{"encoder_arch": "preact_resnet", "model": "image-text matching model", "dataset": "rendered solids tumbling over patterned floors", "train_examples": 48750, "image_size": 32, "crop_scale_min": 0.8, "horizontal_flip": false, "encoder_norm": "batchnorm", "encoder_activation": "gelu", "encoder_channel_attention": "se", "encoder_drop_path": 0.2, "encoder_depths": [4, 4, 4, 4], "encoder_kernel_size": 3, "encoder_stem": "deep", "encoder_avg_pool_shortcut": true, "encoder_widths": [64, 96, 144, 208], "fusion": "cross_attention", "tokenizer": "word", "vocab_size": 61, "fusion_encoder_width": 320, "fusion_encoder_layers": 8, "fusion_encoder_norm": "layernorm", "fusion_encoder_norm_position": "pre", "fusion_encoder_activation": "squared_relu", "fusion_encoder_mlp_ratio": 4, "fusion_encoder_head_dim": 32, "fusion_encoder_fused_qkv": true, "fusion_encoder_bias": "all", "fusion_encoder_qk_norm": false, "fusion_encoder_layer_scale_init": 0.1, "fusion_encoder_parallel_block": false, "fusion_encoder_inner_norm": false, "fusion_encoder_drop_path": 0.1, "fusion_encoder_positions": "rope", "fusion_encoder_cross_attention_every": 1, "init": "xavier_uniform", "residual_init": "none", "optimizer": "muon", "muon_scale": "original", "learning_rate": 0.018, "momentum": 0.85, "nesterov": false, "orthogonalizer": "newton_schulz_5", "adamw_lr_other_params": 0.0013, "max_grad_norm": 5.0, "max_steps": 5700, "batch_size": 64, "epochs": 7.5, "lr_schedule": "cosine", "final_lr_fraction": 0, "warmup_steps": 570, "weight_decay": 0.01, "adamw_weight_decay_other_params": 0.01}
Rows from block 5 of the image encoder of a small image-text matching model, named by matrix and row number. Rows with one number belong to one channel. Each number is 500 + 50 x the weight over its row's rms, rounded and kept within 0 to 999. All counts start at 0. Numbers have three digits each.
After each channel's rows are labels from the 100 images, of 14976, where the channel reaches its highest value: "responds to" is what is common among them. Only what is clearly more common there than usual is listed. The data: rendered solids tumbling over patterned floors. In brackets: how many of the 100, against the usual share in percent.
# convs0: first 3x3 conv (encoder.blocks.5.convs.0.weight, 96x96x3x3, each kernel summed), inputs 0-95
# convs1: second 3x3 conv (encoder.blocks.5.convs.1.weight, 96x96x3x3, transposed, each kernel summed), outputs 0-95

convs0.2:369509508496481610564488465523402571548438477568559463561474460502485430499464522505474499524510418443362489522425526529407516558519442499618474385538445506543500499532459492440492453539498493487437456527523645486478540555558515501446520534486454436463442498534468470557479510536505479471
convs1.2:492508544515508529502513598421506472496540539402507432430517508538504519558485423439494439471525475461503539488592537453562476493483458485525533415494474495573468370584490390568533544431527604509527363512506498410520502543608518488432468462489462493534528481507499484559447411520471469409
responds to: orange object (97 vs 18.6)

convs0.20:464473604510541464506497440488510579544448499454543479552567474566555551448446465476526585447523348466462527512569472481534498545491555492473335461506517490476537511382535512352512416477492551524472494469474450472479524487467421563466513506390511510514538476465435471490465554512567504486
convs1.20:519433495476442395557602545539497493507420505470428471442434592534504481465556432445523457443478568497528510465439450490536463488541496478546483575394568491451408466592396414541487560490415445510493460427481557487514523481457576513497444503435467515548492476472525486529393411486513482449
responds to: orange object (74 vs 18.6)

convs0.77:483495444431545501403477551633498479500411445500536549430559425564484417484446587413492509532468487505449591485455459462512387469485474561418517462492509519487509439501468506474572438441434511531460508489557480574470459451503501453482463492486517431482577403522478518398550510465487380519
convs1.77:452477564500448371546529482485527503559583409528480428453521530580494481504497486540380539409529518464543380448481451498522601537486515385509569524460453499502502526497576511513436529540437583515482445501389513485505521513604559463529488496418517531399478505462485485526512427528491544457
responds to: yellow object (97 vs 18.5); its colour: yellow (47 vs 8.2)

convs0.49:359504446427474485485527501475541489547384588522524502530465587565541500502541494416496451512566499554435482490510477590464532569481512569612528483410404492471478488455426426438518487502491430524490428516450526533465517513452469515490426449606501514470380453517473491487570502524413488463
convs1.49:525571497531521514434550468452540581617508478468484502548433441521506436581590428469478518526438458451500486636550479478532442501596511482412518525534562567436565524404528451487468548466453543497497505504547507503425445525577449476527520455415475491532502522608500480568495575422548493427
responds to: yellow object (99 vs 18.5); its colour: yellow (27 vs 8.2)

convs0.42:404416566443477507517563502545437509445546456406471465625495523497534410414487480538502542427504533515463482495469463456469578458473529501451476601616516477502516447449504543517548560453593394485564460515469506470487491492481464440526458530462427640488538450455568470528488514491456561449
convs1.42:487507419462422498540467466463489521522485455480411400597468528463503468490552479565477451480368539384639444600615529535528468428551489471517537425463570549547486585482478441520508561474531507504402495532551507446528480487459559481491518513514508487474496505457423585552498523442537484500
responds to: yellow object (100 vs 18.5); its colour: yellow (28 vs 8.2)

convs0.68:593401476496519480510473540550479477340408487490520520531497519541487588437444513446568536461526543438456535562496504524457479546482558478533474497487510476405483436486491448417508428513508522538579450453455508535601489509508429411471433482510479550562435645458487459547588554530484542483
convs1.68:519464533514462412400477451513588499594466551443420540515401525465634482607499523509468474494431547501493552567515519524509447454504548506547527505512471480489500457533490537659453537480508554496510546486492486486444437550504518509473525561429490506362568560494453571579511430472521568514
responds to: blue object (61 vs 19.1); count: four (54 vs 23.2); teal object (39 vs 19.2)

convs0.16:446431582465468444461436524471415507473465379526480519480540437451506553524473474495363499495480426469483466560459532476619419492588476518508519539593519437560482500518486554482437438387484437506468465527466398543425540494467551520500486557401501434522500471545483502474424554568516522491
convs1.16:489539447478390536468487491500411445493550500512521532416570477568392578487571525496492544474558517527446500484623540473548536524374480522495514470449486554432536600561485462439555489564485481538475566513405501594475569521443525578429499543529510526486472522600475465491506570508514545415
responds to: blue object (59 vs 19.1); count: four (49 vs 23.2); teal object (44 vs 19.2)

convs0.79:449477364529521570563459505531587517481515494468504535515567593462478399522527493527551507523403433543478408493568549527456483484422415473492500494546555474483470476457501438424559547495555555513578499551429420488600530487417420423506529442502470419590546501471442520527502505468489463561
convs1.79:587574533486449484505501461453455493454506594576416592451465481486517516464525366623509472487489485535502595561457443537489537507448519529529475552479450556483512539524473580511454500436510587483475584457501403509455485497483505518458392511443443485570475493551465550531589453567604524551
responds to: red object (100 vs 18.7); its colour: red (30 vs 8.3)